A small CTC image transcriber, trained from scratch: 6.54M parameters, norm groupnorm.
Rows from block 9, named by matrix and row number. Each number is 128 + 32 x the weight over its row's rms, rounded and kept within 0 to 255. All counts start at 0. Numbers have three digits each. After the name is the row's rms in percent of the matrix's.
# conv: 3x3 conv (model.blocks.9.conv.weight, 320x160x3x3), inputs 0-22, a 3x3 kernel for each
conv.91 109:155177047151170049157173071179155125158116116148089112066087116071095108077103106145119092142113095137107107160145111150133102143113085132089100140115125137129140145150106136136105133135110149149133116117123093107125136115115111095122094100128135134087121110081110096091113120084103112078095105087150141138141129126136121118091115124116141132134149128135133139120123125106111110099100126098082114102068111129098130133103143138110153145149167149157164145147136123110174113095156101091152123170092118168097119169109153113091151115102144113118153164137148154125134138111149146118135134130125124145121100076125102081125097086
conv.92 075:155151075160152078165164097111095125096093117110095110054144167086174124148188102144080102130082097116080104144130075143125089160139114132169198129153165116124126089069080096079091111109113167158193195179170216183139116075165103099140120151137141132140124117137109100125143114108140112116130101130095097162101090143101091110188137100171157114147158123138098161139096149134099138138104134138103147126105142158144158172132136179128110130150198153168204154150171149123204140103184134085158127137073139145093143154120146093105153094098151088090088138097089129093107132087133130140116108132108109140134107096141112088146102082
conv.93 110:139145106149153112155153110112070108119075134128086154105101109117099108127101115141146141145137135150137134139185142143175127142155104119077119096063120076059120151162077160156065159145055082110131113129139134141135129124093149127103159130113137148147147146152160152168137149130145146122155150128105121139096122151091119156092112156086135166084151165106134104116135108125133116096067106107078114120095122133063061143066073151077093157112109154112107154108102167145070174147075175144080096133063111143076120148088140134120145131119151137128125072138117091156120120165135091111127093121125096127135135141144135142155135145
conv.94 103:081057076083072082087086082187169179173159171166152168132172168124159150127150141092125136093124122099119116155172172149171170147173172135106095133102092141109102134145152132147158135150162155155136154150134158147147161174170156166169164169175137153155140152147145152146113155152111152144118152141173167168156148148144133123189150152195151144205157140136151155121134140129133136158146186160148180171153178123129171120132169129132170141148113162168135174186153075103152074104149077113148137093135121094134109097128094123134097124126099124126099124116105134121113145129094087058092088059093093072083095119091100119095106124
conv.95 104:140202087149203083156204082144131153140130157133135169164156149159148150166150153144128116141123110148117108149141133157144142170151157114105106109099093119112098128172119133170121143173136158172166149157162136143154171175141166163134160154132143149121151145115160145120139148125143145124150139122161150129141136130137137137100128163105143160119167162159153139145147137151157148138136165129124156131119148205143148190136145187137147121138138137156149165184165135121186131119175139130172133205115140204114148209124150124114154124112160123113156167142149159131144152130107097075110104087119115109122108121129113123138120129
conv.96 094:143108073142091068147083062094097155088094152092099153085088113096089114098097116125092087116089073114092075096081042099071039099068040073143159065151176071153179141129034145121035146117037160154160177158175189166192113118121107106117114101117120066092100053094092063106153118085148109070146105078112148164114136147110116128082109098089118099097115091158137068153138070148130076120103143121104138132113144078079141101098141132114133111132159121146163114143148069057089073067093086078102130148072135140081139137074125108126121107119122104111069105160074112162089117161135146166116139166110137161132104116130105120132110123
conv.97 086:159135108156145106157152109088087123074094133065107144083125136073128143091138150095114150106130150126146147076119151086123150097133149132157137150167137157171138132069114126064113126071113130096080152133122158159171091085134108093138120106158116089122109094133117110142108083119107096127117116123149111098134112118116121130138112081139110076136108077083093147058099158065123167089097145093112166101131182087050142079062155085095165141122079153116066156101055141108140131120141126119139133097115127103122128104127118114137119120131133128121055134189073154186099167169126160168135161163144159139135125151145135143155139128
conv.98 110:130117144138129159144141168103099132097097137098104148153109127180129138208158143098136090114145085125149087108101059095093054100097059107103065097112109095114139126127122145141138157151151109097108117087109133103124116137102113132106124124116130091048124089053131110073107111076133125078155142088122149167118143160119141154071097108059120120047140132084132145115165150145187152094135106111143102117156103048085085074091092105105105159126151154135165151153183118101080139116092153120103110135179122144196131155201103110084108118092114122104153141111144116102136094101111105109092107126079100128099111107101108110110108118
conv.99 097:145096116119087122091081129106113109113109122125121140108120168121117174160134186134080113145093133164117144109136141098123137092119132085067092140148149177184172151111124143094136131081141052111148055122164109152191129120167117112156139130168139121121132114118135117119155098099159099114164104120054085056050091083063114105162095064171113057173123055040062074046073099081103126110080084111086107127111131089060065092072086105106102144125090154135101147130103138135145131127137128121121143111102143107120138097137132078111132088125133108130060094107049104107072138117176115125189153149203172153102064102117091125128114131
conv.100 115:115126078114118072108101059145140126147142125143135122145149159165141151177129144146138140156135136156122128123126145119105123120084102170175156174174155173170153126097047110065044086038052125103135136117149148136169102114170102112169105116167138141147143140145150133138143138146153137142160128131176178172196197174212206169111084048099089034091090021141159123155155112169148101153165135169166133181160132142144116169145116186140126126116119133112106136110096130153128141141122142130124105113048105108048097099046146152137155144130161130118139135141154138129176135122182170117177159122172153130132115120145116127157114127
conv.101 126:169178181166161136161143091147125149127118163095119164164134132147131114124123099133129128118126121107119121148173126129164107124148092134083109132084135132104161134139108131121070114090038109131185110116164124124134115135161100121137082108123141099065142102087131107118133106087131112078117108091159111192154108199143106210086128143104124143130128130149133103131110101105083091120119136122124139117115141109099151111101159114113172134105154127126182122152212120107083136121094151141109135162142136152098126134055143137151137135152131129154109119141128143168153165191147107109159115119168123127121120138129131147133140158
conv.102 089:120144026121161000128177000178166153173158149171144141128148133136140116146121110118124098123114076127105072159212186164204180167202169152138125137138135127138148122128088119123072117129072148134163139130174120118165157136151160136153155134149146134121140130115140126109125136114124124103128115099202149104195145093196141082073066116078098119086123122160143103166139093172142092141127143144126133143124128132147177138131169131114160124115124142144151162164160113125165100113156084105161114130063103130022096137002120125113131122109139117109101179177116170165120154150119097062114101078120114096101105115110105121111104129
conv.103 093:075071076090078072089068056119108105128113114133113116105116101119127097120130100123112101124102120115087133092125139089123130085112118114143167108130166091116164111077098123085117118078120098121116105124118115135127095074105098096117106114128141111082139102087127076088147131094146125107139113118125104094146110101167122108131091058135103090140102096098084074114083088120073102161124132163124142164122161163134137167133137169137158104107122122124139156163176138112073146118082149128099076087099108096107126099107143133115138129138127116151188138096186123096175108095152127108139115124110089128154114116156111126148106134
conv.104 098:156078054170106070161103077081099128084101153088114165135160131143139113147117094129116102116105092105099093076111109082124119087124130176171146171164131143134086087014096102045118113078123100121182117144194121150166044097141064106128088135118104091115095092134086090145129105108117091107112088115166163148191171137204168123173129069161119073138099086164140130161132121149125121119120142119112127109107120120114149124104121117089094131116103141136126144151148124110060121091060112076049117028098149064118148081120141100095122089096107086106094158168098134112100100070100083100100103094109129089145119133136111129127106124
conv.105 119:155196117160202112162213114142106106148107102149111106141144118149145104157146095132135130132126116136116109135190210138184198146182185104112153122114160141122171133172122137176123142178128117122141120115124115099113162088132164080128155077124155162144154155128155150118136150127138144115141136107166112104159111120149111131073096144077110156093128162152159150155158147158160142135115116133109099134107086197123130197119124198117121137126133142139134148156139179149138186150136191153139114174128119185131121192138147151163149144149151140140117150163128146165134144168107110138111114146116117160129139166136141169143141169
conv.106 087:162162103151152084146148084163151126136128125128116127096132123094143117119161119124106085122114089124120097167181128141154108121130090060010042121107123136150153156158124149136092143123068118126122091103117109114141119125104095112103105125116141121096135118096125118102122117093119130098116139109108092077089073087087082108111111125132137133138144127099103136080100140077107134113107115117121121111130124094069092108104131119126156184159149180153141135109100109118161121125153120124146107113064108113053113118056132108095128117104114119117128132115121130125121129139175174151133136148101122153107092069116107079109104086
conv.107 084:129126067132131081145142095116118115106097105128109103042089112070106112105133114157096145149110154138118151143102049153109054173125070122126155135148169147157169165122090155119097159125109108151143101146143119158138141096146108115136101148139157136135148133148133122146136111151139119158136118155140145153127149156133166165112125124118131123115124116112084089116094103125108116113114147121113158113097161139101124143099120139093123145170195143164184134140153137103152119084139097072136132148048142155075160163101141082134137094136130095134169109088167118092158128097146129141126121153107115162132084126131090124126087112
conv.108 110:095071136079083148079100154105113123112126132120131132102096119084108127068131135140089091131078107122086130089083146069080154063087162072127135080138154077137155099049108081049117075061122123113106113116110112134124122120157123135164131151171106105121107124134117141142128097091123109110122135131131128144141123148131114142164127037172123038166110054106087103105087118107096129127098098121087101115087103119077088119077082111082080072109126098132150121139157119070096116070098100060091129091099122096114131108124130067110125080123120108142132150086143160085151160101139146158146149156150154159148110124145109130137117136
conv.109 097:164153103154139078127118074063098092061114120063129157084119093093128114103142145132116122129115133127118142125135175133139165148152154085062070108112153122146196159156067145131030130100009090128115075083099094087118136117097147113104150115117117129117122165146123183158100102097107119127104133143119076146102069157078066171130128129148148128161156127075085129088114157084121164150136105122152123110171135144121124134122144120129155093118166098123163114136163148161099168175127177185147162154095145128070116086052126112140118115155115126161101116141103129160098137168104072128100094156097112172139119129144128144143140152
conv.110 101:103049126097068136098090129126142117132139108140133098130111098121117107105127115149094098151086107144092120077107135058096129057095128084138134074137145063128141095073143084086144089105136107098107086112126083152155123129142116143145126159154132133125136144132146155139149113105147116118145127133154148175150134172132127161153107015152089049145071103134123104137118104135120107139118090144115093145109099119073104121070101127080105097126140123140154131130149104076120099074119090074113134085113129095120133101116147066112145074116136090122133133061145130051148120073146151165146148158144144150147101136147100130141096124
conv.111 106:168183086168162036164139017114121107102131128095144158053081082050095105069124132129118127129129147122132154124136169121131168124134168083019056140117147160161183167150079150110046134076025135126074098080082110106144118137125119132131133140146111085079126131125126148145102098100108126133106137147111115164092106175085109189103119133125145137145154133039081130037101161044124174122105088114131123116155151115088114122110151128137184144150176146155178151163177112091106135127135153157161137168113123139069105101040134116138134127152129132160130126135127143153122159169118105122112111141108119148144115116147124131148134140
conv.112 101:163193068164185040163178033109135102094113109082105126145136135134141134134144135121120112116112113109097116122146150100125133078104115136088095160135136159160159158137063138112047114092044134141140102103136102112150128137122100099099083086091126108058124121089118133119117110073113117091102119111163147200161145209156142212079123129101133112118136099148138143131126149103110143090110107095118118105125136123125156138146180155162203129111142122120152135144163135125109162144123176158143125160087116151061105137049146120109137111119127100129128186157143190163158187168148109100131096093114082089124118102134127121144131132
conv.113 103:191142080192138090189137113124122125120120108130128109079086123082104153088130168139079094132086109126088108114105159120105159129113163106136155108145183111149190152108042155107034155104041126163170112144141109156129125087141110093133101121130136158124130151127128148128132116104135126118136126125105105127106097137105097151144136097149150114156154121147130130148142129150147120139113113127103097133115079138041099115035089104045076090146200091142194081134185136061087128055101124050101176150058170150066164144083144093135140090135132085128161140162150135159143132157166126132165125146156123155136077121126078125120080118
conv.114 109:165149090164131086163124094136124095143125090151135089095065093101086102107113109146085092145101095148117091130119136129115135129116134112147173107147193107149198138142073142132059147125058110138148094118121100127125132092112124101108123114108137150135140149121142153105133114124139132117143154110124126118126123115126121114154152121161162134162162137152133096158143103160153106134108082122111077130131074139088140118086125107089111099149196083141186058130176145108115140106120135094119156169073150154069145141073141095130135097121131106106129121156115116158109115158124095098119097110119102117138101124133101123128104117
conv.115 112:088078065089073066082071071171169180173170181173169181126148155118137150120137151113126136101115131095109132159148162148144157146142156138120107142126112142132115131137139127130136122130139170181160173179166173179170170178177166175175165175175138161183139157180145160183110146160106140160106139163151151146131136137114125128166155148172153139178150136116136164101124156099123155155155182149156192151163202139138152129139157129147167130137125137149136150162146105098119097098118098102124120106122112098115102089110096121138088116136082114141110137116117144119124146125089109103076104098058091097103111129098113130095114136
conv.116 076:100104082100120089118138098165150101162139108161131106117150128130122104137090088131126110137115100126103089136102126138101118133101122145127052156141087142143112125057122130068134138099150100099079128135131148164162130131136128141134143161144129119101131112097133102096138113115143100107140085108145143108160144095166136078141088073141111078143117076128127111148127101152123100138147127154146119164139113133126122157132115165124108115109097114113112086096095121080059127073071118073080095084097117104122148134136137110083139096078128086082112175104137164091147139079124130086117143104108158134151113113159114116160116111
conv.117 072:141096095132094069131103052116119132118121141119111143005077182020101157061133144100088153116106161130124178098147124100138145110143166140130142143117126156119118145095069134086061125095067173136114171130095166135092161124166140122166134155168131135157116128152094121148115121146109122144105118147128100072121099102135119138132090133125104131129103119087047125099066130121100146127095154138097168121098174140089105161085115171087133181183185190185189180173181129071166112075156103081153110083033111087017110109022100108142122122147135134157113132121131143136151142142186139091172130094148130105092100151109109158117115163
conv.118 113:092079065096093065096085052131129136134130138142131139113129111113122113101108105147109096147102113141090121018082184044096189070111189114126141114127147099116138107085114110091123110091120119148167118155168118170177106105130114125140128146150147123106148121116141103108153126103152118123151108131139115098150118094147124091156086053153093070148098079124108094135109107141118117172136123170127120166126129183145152182131141173116132111131147121136146122130146174135088169122086159112088067097111078111127088112128154105089153098097145087097173132136172114125163102119111078076117089089112098093165108114165104116160098112
conv.119 107:145168163148165135146162108159121169164128180165141181151135106149133076144132053146133130148130125146129125161200119165187089167168069101047089104048095118070117143175113147169087140152059110117175108113154113118127148139153138137151128122144122109092134113101143124120123110095130115083132120081150077197137078199124083214046074164068102170097131162151124082147120083145112089122107136141118145154126152156106135159102134164111145140094157138115184135135210154134088161139096171154113103159160103159126099156092154132143154138149153141151122114148119128159123141160155111115158123132158127137149127148151134155149137159
conv.120 114:127121106136130107141126110129108106127105099127104101155124106160127118157128123126118139129120150126122162101117123108128128109132126101113157116124158114123154142103048143099044141096030132154164103131148099124138134118138122102132114097128167137144161137137157141134143131135142131140143141149131112075127108078122103084086135136088134135088131132169133085164127077162121073133133133134131123131128114120110141121115144116117148075050073069048076085070099105112161096113153092116148136117105145120103155121095122120134125127147128138165094125154106128147130130140131139155123137150113135145112108135106111144099120158
conv.121 093:122159199117148194115140185157152168147139145144132123137157080162163089175162096131149123140152125143147132104111108104115118100112116162137160158135161152133157150154160138140150123120135132147077108110032125112055105122136094115116123129105154152159146143149137135139136158140140149141139146146148177184163175169170165149072113152085134145088129121142157160156163157159168150145146148152148140155149126119119102130119098141129108107105122083071090069058066149133091138107080126084078113145177103134176097123169135146132142142134146144143080063116076079107089105115164174204144161194128155184124138138120135130112123123
conv.122 105:154071092167086111178094119124135127126131119131130114132123097130131106119142110146144098147149099143141085111137134118141130117136125116147150117158175091143175129104149138114164147128169118115121110116120108126123131097105139108120141121130140127110138123117130112113148129106145125115136119110127122169128130185130136188168113067158109091150102109100113089113129106105129109162150129161148133151150131167139128164133129153127127099142175110137160130138154165119090165121103159120110160125119169131139182132151152131106154137104149133087168141129161135130143124117105123134104128152087121152168132115166127109160122090